From a checkpoint of a small image classifier.
Model: 9.47M parameters, 32-pixel images.
Data: trained on simulated fluorescence microscopy of cells, 97500 training examples, 3.9 epochs.
Rows from expert 2 of block 7, named by matrix and row number. Rows with one number belong to one neuron. Each number is 128 + 32 x the weight over its row's rms, rounded and kept within 0 to 255. All counts start at 0. Numbers have three digits each. After the name is the row's rms in percent of the matrix's.
# up: expert up (model.blocks.7.mlp.up, 4x48x192), inputs 0-95
# down: expert down (model.blocks.7.mlp.down, 4x192x48, transposed), outputs 0-95
up.9 090:159145126121068140163088125162133088149212157126098116127073109188097121196135092127128131113196139148160120085101077106125204117151148067067138117131127152118114111119149103144115159119108182095137142080119109099111125142172143116152073178174111098127133106155078125141094151115115139131
down.9 105:079125133131119189165130174159142101103163071131125114153153134138143141144137146152147135133125134115154162157115138111147101133131111149101153111150119138086156142134168128179092134069064116108108131172115096077149158221086167146125078140234141162131083067085156101130073100193096145199
up.10 099:138153122091149168096172121115157191093159088185138139125079149171109126118102121120179113101127103130086248163094103163087117119113117038143060129102092153130115113203151150128138147114141077152165106109143110136119113147083151168171137128100110106105201119154155134071109127089168163171
down.10 097:113153103126100068151094110173109135146132086068144081146155113130123146144160113141115156153150186109136085095128101149159062126200156157106155128107124130085097155143158175123167121116114116201103085162102147170096137092141153149088158137126182135083120162149125146147152123171069176098
up.11 104:137098134089108161173085117115059081146138172114096137129194091120155132119165147092127098129080174089114135199098102114124077162144165171100130109144125193135075106119137209138128136081146121158105134100136069090200168155183120110087183096114146094138148155159151164120132101163132031103
down.11 095:147142117138156154158117096112116096093159220190144099125204061112150120099156132096092171100159123074148143151101150118195126131120163126109111095144154099119153113197082163118089054137133216096137106086106100167096139124152150085105130072125142199180118169157130116117138072140113115125
up.12 092:138114167123110103145116156130172097067202092131083123129120147165129163103154116152071165164143152096132063160125127124129155159136134077122146130147119174112130093142164151159114063145104136119120150156195148105158148136103172111080166068114096158115139152161107180138149125067044111162
down.12 093:137076078100138126128096106099115163106116124165135165158107119162130111136125130158186149088158138170115171071165084136170077128071107161172098115151094104160177094194126114119141065088183107107114068116095166117113116147079134119162146195140149142117094088092136058077129163186153145133
up.13 097:162101142150116134090086086116106090136074150143135126067069167090151093128126110103085144141139124135171102150129083145172124115140119111117129075107136177132152131196083180211138087127123099118087142136112176187141129184196151113132136133168110120145130109073071158147187086093133160181
down.13 096:124159136145088151178190142147101153159145107127101174155220089150089045124080128114158144084113153107180107099143121127176149139086093106121141102088133159108205112148163123093170150133113124119139124144115146077114103147141113101164212101151121100134143109141085079112130118077113167121
up.14 103:207139135109151158091171116157105162069087166111120133091097092093072129103119107121104151123106149109097160095135135122157178138122143081122074170099145171124119150140140119110162157141093139113099077091126132127127136186123121175130105202079117099151184153103156219152167118011145128122
down.14 098:161086129066110091164130138100158170113100111136073152115149112118144135091128150155094152147067135193090122085088139167077089129171132129141102180143114141156094098104121134082200129120137167100115094179086150158121146205156126117098172131119083126133100176133132123100114088189118151078
up.15 101:149140177152165076153113094115137160146100102107147110166064181109152118099149174148070160094064106162157082141132080146184116141114142145129092140139164100162043123103094127108166123061099064153114169119135096209146102132094162150149115118166143132139181134172108199185143123101125125158
down.15 105:102096087113119126137184096134167109164172143111140165131149127191168144114123164089150135143136106139101087093135137145144124101167105102140201104145222211120161137115121131149113154146110116105112125114134112148101122093156068169177161133094151107068112100170132096136132113110147157121
up.16 107:154059143170186058162099136148106177137103140158166072116177121137181142141114096123058150128096158098144149120136120135105178117135105135145128109124049161145133091083120174150163114139103118155148132168102098142171155099170190138133100121192129123147100137094110189128223071124180128100
down.16 109:051139148088052143098117076098146161111132085107140103107091129122148114121109124069163153134154147122141118123066198158139195146098116079092122151111084159139156174125174117090147148117180101139157105147200118138164152121087161104109110124104109103070158146123132136116129066115148150080
up.17 103:074157168151133120172094083106176095074173161086100114131156074114090153195141127144107115095146201146163108108099091126153157127138058167135192204144097139101107155098140111156114172084123114177163150110080136179110181128101162103126113140141094092143139058152105145157071101049116065125
down.17 102:154147197110150124102182093158120145091123114144204115152083096130145155078125127093130161138101073109182188135125107106126134112111149137154127129130112157106161127188150109156178110127101066126123102172169106161153143143090135176116116132122153128070102124147129156157099192197114158216
up.18 097:130181116108125160138226130102101131109164097140145165169153091153146115115177040150119170111170139179165100157169131128168120066113118221138185212126132141157084085121106165148177108075121111132145158119090109143139145132192158104145162157132064095136117128157170152065134184138117138134
down.18 098:143108136129123131156130133131108133098151098156070215101158115136063141176133124144168125091198119107144070162161085073134113104110102112122094142128122080137116215110157164139085127143145154104112091125188125079164152123156080077136094125163197134129152033112120075142063108090125153139
up.19 101:169155123136149090126147135163129104167100126096156105135104135156175118131139141107148171108118102160079222178141124102139059113134088137142080113072145104126173148132106148168109152095153102163195114152139142119161080069154138195198152171137155118107153100127117094110098104139139055201
down.19 094:143111104103211145087114138124156141114133055132125095149180108165062088150146091181135152143141144112136128161095056127074145107104157171158161095176121074134124138165098153149147107120081105137140159154104085138163081071078099088091087138096148090189094125172154190176142168089121134176
up.20 110:075105098124126176130138102093094066074106048097140161128099102118164095144130144142119147146175141143167139090131105122149181125061106135191168141124054199124102096116119143133102110113166124161172091090153122113104140127102121131145122106142120107117151084152106067181140107112123102093
down.20 096:068168140118114105176143083161128142127082103133128146153083113116059159131175138126129163117118154156113160101133145126127154179112127094109139113154124078162155146121133114088176105101091160135171123171099173131154149101155099138198056136075015137144160103107119134122111173100169075065
up.21 093:123151101159088137107133128150113132105147126126143120152152116147147128188111155109067111098130102144140049127160106125153169056127130195095106112155070145146168097182102145118099092159146142188178123113179122089173152145158140216182125128107137120075155127114102136104200147142163034059
down.21 096:155142123132179127131106102065152133138104118118127162127078121102090176158115100129099146127120138158135195101128085103172142147121129088154122163095117106075156159176149141180063133153095086145041085108077099133101097118194142094138175166140076154126158157120110153069080109090127198105
up.22 105:121090148137158094161082143137146113121137150198045102117174136138086122101077023133125114119100149111113140123114192189144120118110139135091132144152155106132092147109096092105159145191147100101050127109132116129174102082182123116142122109066114100047155071138129184087182079138155149099
down.22 100:118070133129060117109189200131120091146161055146132169098084133087121106193159119157135122130081136119142062086132140101162094090160141097137133111104155161149134128143149082122155146149130189144130103194131089150133161133086151154171127158116098095100100107088157071148168134108146108142
up.23 100:127143122123093148120125127142067166115157131133089136144112126124134139103125096157101159146128191133148159155145116043078136108115091137155114086164191150139177140106091165144075167101138105151130083106120087073140176128129133164133180158118078135131154192141147111174130109111129085137
down.23 106:124127166087121095059083140114181125037086170122146119189118119130111156143058148081070088105080099128113210103141157135158124126127177117081167095100109132103144116118161089111130149100130187129142137134079089161131135149150108145120146121128157160160097108137084130088074114133069135165
up.24 096:113110101130040079211146160158118160163144102119186138111135152135139110183101094135122064067124172130110113158156178123086106146156099134117185074178143132107097195091165202118086175096165138117135122085138061153083092149147109144148159118150117166140124130125138148104131122077186098131
down.24 090:108100185118116098205174163132149083087132098125078072182085144131100190084148192158120117098143096101130171152155099130141157146152136120107109145118087160107114129115137123210138112184127098103156132166079173108177202152150153153141091109139082084125175113122115176159069151116130097136
up.25 112:059138182181085164150110133152109143080079094135148147143055146103153097190143110180119110163145164179120115073124092139139197185119150069129169208142087111138135153140079127129189155149105158118135131139137163119107132161089142139120132133114157106127148109092137194099161116120086149103
down.25 110:152077184147122090142103140152122116129107160145063127162117160164050151090157132131117159138166095141126150134149135143095168112142130108136123103141113131109133107182139149109157096148142124109132078152096049136120094133131189122160151118105112159128181140127126102153090118212112103153
up.26 105:154197136124158143067140097169098138134040126091145092162125111131125105103181183123088170202105159165138160103165119132138117126137101083080128204131067083077102101119109167111148109130064124106111208119133122072155126133132119089123112163141158096111125115100167098152111133130171092120
down.26 103:163088135171139093210194124183139199083158095139073099175102132088195138132130152118095145100106111132146179122137134154211128136099145144109092107171146150079133107100128065180159173144103145178142141138201091135155121099132138125193150114102090088123111178122072123095116102107148152113
up.27 086:073167122153044123134087124092169068126125106117099120095112099119157094156139146156093128085163097086151162142163172106112125142090167141138164132187109162139176113117161190129158146129137042147141100151110119125094182101122171199137120140108114109118176135138119109125172099130184125146
down.27 099:149143164108073150152116156124112132107100144061165111121083121171148146145118188098161152117142193143102154075147157135103134140128122163175074164116137097082132166113132199097114106129030110182162165133136098051163132092113153093147132164107140086095075141081148127176166116132141129132
up.28 096:130103174178137152116165161113178118125100110107154100116117115131124112099132179128085125092079153102144165202137163227110120114166098122105118143173105143146117117074171108119111153109088103148158175102121113092108099117128111085172139127123092129094137089110114164098178172165166112109
down.28 106:174173090117146137157136127100164160084134105161082161106126120195158144106122111136102124121127088089088117101116163090081123120159140141120181118129175108137138118189106127143118162180078189133156086115173122140127061067120118135127093117114162157105087175161170147093183088152107127133
up.29 097:167149169068106125116093106140118161138101153119128145110163062123121105141174149166123178098068142171100056072067127110112117146069061137126216172151202114148168126163099165126121145098137181101102168141099095116108108086131145182124212120127149130185191131114124149122123133072108093157
down.29 093:122153114173148132112173107077088123135062164182145166077120149165144144119095169166138134124102144083098169103141186178074143152099113059117096144089132157097130103117159138111100149127147169087137079155160081133140109094097116191119124102118200124151115099119106098175147126194137123157
up.30 091:134145128095108141094130170174170102137255161121198175118120057150108120103101130128122124102117098146159149162108109169075097119138110053118173114137097167138099136116149136174105111101134106132135149176093125140105121176126118182072080184129129096087130077132119118108143161141150203120
down.30 097:130171132108186115143151141138122219136103130198125191086073157202106185080132115129152173127127151149095134165133106080137163136143136172118129172095137127111138136124139115144145184134115196111114042116125129097148060161124166101137137139099098108116095107154155169125105183110177134166
up.31 100:152123165122148119131095165145111132071138127151133124111072131173193107107116148156096146104149132103137166096152169152158177102073122081102106123135133113158111142138081140166117125138143127161075117138108132080155084087148160183241139101134138119132167076112157157053129151191137175091
down.31 092:107141101090146164183181136127108082188148125112124125080117160215100083131148128105150134122101103147146126069147117140080180189149098122136154090195084225107136152134118142142103103148126183093150122204146096104171092132157173149139155147095081135130126133072076156148127135092148108098
up.32 105:145098161111063142130137141200153156076125093152120168172139109142157116116153125141135099096102101086156124102133143160108124142135129093139060106130095149147151105097105187109171156146170152094108102119137138093107110211110158136131207172131111139122133169127100163119153151069060200158
down.32 112:103116147159159203175084139168117125121155084127119136153107129111149165115129123179148108068131086115140110140140122102117115174161103167184098116106131142136101152163118166105140157149137161110149142150113110078142142175105117161125081077180096115119105181097142111077095162139135146127
up.33 119:138134108101092116170094147080107069164130146102175063167088131112142133117151138100034144116119137159144093118089100184118071172144080040097163137128138135167123105135080098112111146142125118112124123129094118135175129152132143123126116144169079097113109070129119146079106072065165181138
down.33 115:112162145144070114136161114105137090140127083163139073136122133159160127117108081130087075168101123184085153132162120150148187174101076021113136127147136130154129139170145091111072171067123148148114117189092106107116165117105172121185071125198084077137142072079130143200129089150150155176
up.34 094:160147145074078139114108116064082140066135145184117153151096134095146099156158143129099083128096150161167074135118074069147159078049068141139182149090155132139123120111139085145118164095108140123156115105138147178135139125142119132177091095128071131146195099153142182130106130109063091141
down.34 100:118090068062151132132112124130143104130151122105081151181172124134124097126153156144145128124150073105125142099104130185152139143150136123135142113168110194128121126119112099197155133142107160117122187142092117104161068107067101145113142053114115183143083131119125057060101110098072179148
up.35 110:142153105110064205122154119134129117151120139110111138171115113159149142124143120140117137145124172131138132124185134130112138134120141200113093158115140101160138080131146108117111032167085096139113112141173110117148142082115109123166146170057117083168074148120206069133174138105123137099
down.35 108:190139101163137059152104103121119147099120114088190098143137136093117138084108102075152058096100136141107131189110112126145158089198072094116129097125113070091094120159119093140137179092176103118122146079118098160072090153163121116146079105142208117135125173119090180118118102147142184149
up.36 103:130168149133116105163157119132112117125047075125164115122176150137051117121136150104108136134113123125153143151121128133173118119118116150134106152095096121141138133101106181113149146117164100108133125125162116168139068111101139142149165136158076130140160146115113138161189158105193184081
down.36 099:133174115131107171096156113182114117119096095146182101159080129165197106109146103143123135129144025128126116116157180175137113113103133070114122147135129154154159177211142099100178142113136148082154089097129155088181093129106134145105141098152067127130154094068087111054119145111150153157
up.37 098:062145171076074126135149103176096156120165102189153123164108116164121153132142122105152126101124122166143150137107154148087171114135097135067171108116061192118164121113092187185123158151116108149057132088063162108211137141075190140156114181117135146102120116146166139108162132045087138130
down.37 089:116143177136105138112138187119123144083110124106153114179111075163078137147141103180143108143130090096083112160119077153146186096079096163168090116117157124132123190158156125187104115153175096125096097127174172095135170110109155195131145152179184090124089157110071120123053117130098080131
up.38 082:116186115120077141089145136090172178163100135149060131076141081139141120159090173134138160110102173111129133100122134117092100124135117067117161126131093155066185155097128166113169196078104083132152131135118176153164101141117134144116160152121116135104132160174117156158128123158107108173
down.38 100:181066166139114116129130100208100160115140118168149099097086137145151150112160055114154108124149106099129114156122152062138169126098162112138127202129110156097062177178138084085118134147170237164106108113128152071117160114113037112104117124133127101086089116104142107105138165128149146053
up.39 105:127117145149090111072102150145048145137134145106184139090103115103081084149126177114144206140173165206140144102117163128142100171133108155140174080132075199144143086097180186139156172111108143119173170176081122213141137147189080123127122172104164113145135112091104089141100147096178161141
down.39 109:149139080067114152138128127097089114152111119120091221156155108085089101103152099179197172149142132165105078143130134111152195108097184108076098117131130096130112132148093133127124183141173113094143057074161083145150102085133169142180101159106144172185138136111140127095122152094132085128
up.40 096:217103134116109160140149094123127103111186070156089170130185142127130128137116119097126166164195185114152171131153180148138179159133133113076145128092124128134135128094124109121116161105145083157079130110140115064189134122145139163115084161096189101158109195135134162122155034144181086161
down.40 097:114158125139189168124108104194158130128177199132110149179124111137074155154116114166141094117153101120084134124099167153107128124204115123167141115105130140121147124127148072194152103107163151141162135148094079140152156146123097169111097125083102115080176077140118110079080156117093103127
up.41 108:145114074121210099130144081159185056158077092102155099150109123156064126110144146162120138141149104134120149095124091141074159142144105152191166084174124129129153128166149160165099120118107078103138096206155128141215082161138138096197086127189110094148147157117143095152082135149158085185
down.41 097:148149111088159115081146105180145143138190145163139123147129123127140177133167129138121120164153110069163130136137123189101096083168159203091114132135128138113077113107149150118132129099113046148111144123146096102097118065187095164120127099081112138119102131135088124138104096171123102076
up.42 092:115148081127147105143070122135107110085133122149082160121094154143080174106097125106106148141096135143079165140143033128089132136174025072168129173120125133127126146180119128095122208090118176133088149118126102108116135131146165176234145098183134132152094170154090148150096104117119125141
down.42 095:119106136071096129165157095095116110184136118139146130134116117148137096159156097212172113067108124166145117144165142120165158143101149108109166143124094155136100087090100137131144092099138137147182117142125070192155093144091153108078186121125078123114112088151088121131180160101079138170
up.43 090:162123191126084102144128149133109109128098117123131084171142138127121162139133098155103167089084115098173135093097170168150173147097064134139158130088166040125081155110153141122135135095112121182116198102104164151158126143184135092138135162202112062170103175149141110161172125146169148154
down.43 097:102166220155134116143136177141151120114145108132104128123098100073184125078179144121106126067110107119156132074088126076174117067077143095127126074148112200127143125046084105058140155166108095087138080140182092126150120186088179137132084086168134085106129127154083085124106076140140157116
up.44 107:152126142134089157097148125139148150193036141149189163094095132111177146158090206140148125134127144161103098122188151142122137070133094142102103119114150163132140114181108188108153125131133149125127108164126095150141100170088167160155139121154130107142081173112101189147194048198094088147
down.44 095:059156135114151123156164141058102126135125069144079123104128112134110153130108107137121079124118132162092149144126066071110143113131099096175120144101112100140107089160123093175077140153102134149130088162130143091100130147114153121137096136160092186111126063116080129102112214114156174108
up.45 093:144154148122190119127137169147114064094099203131183059112116117140086133133133185128148140121146116109138137095126094086123155149104119206112083070178170106140136139106135159107121163157096103118122125101091112070220147143093136105203157175100123133127164146162154080086095131118171101134
down.45 090:202121169110086143142104146106069139106132200077090117122184066084160097145118152087086066142050123115157168180159106167121045083127123133097097121105128117091103101108164181076169102157131144139111142139121127113132142126143113092044154114152115116084192113125168152152129093156157123165
up.46 101:223167127078130137147141126109075051100215140103124117102172117159146106098133226142114142103161113117176100149135085138118178120143110125090129114113166164139092128134142105172153099119117089145157071082101097102211102116136180138120182131152111121147152134096158149102121103205116077163
down.46 096:113157086119192158135102109110152125132136213109144159096207091113101139081106161190160151199104081092136190150152135157098114160093119119142105133118088129142112119140182173081087143132112097078116068120102173173136114129152101125157122163140097157134171149101119113171156078127086135086
up.47 102:094114121110128101179098133144141119129110111136149124118106146116133091150150135142108160123112122170117111091119139131115148139095126081092198101109108107194096118116087156078155172143110160147099118124171091068184148089106160135156120109120180111197139087021129167117184155101146158122
down.47 101:115062083165114114091153159151129175158123135151138155115109114144186153112045146120175165124135190177098115121138106106087181159106099143112128176144122080137142130105060109109097031133146127101124136189121123117021079127166133102161121119133151176112117123184176159128125131150085201142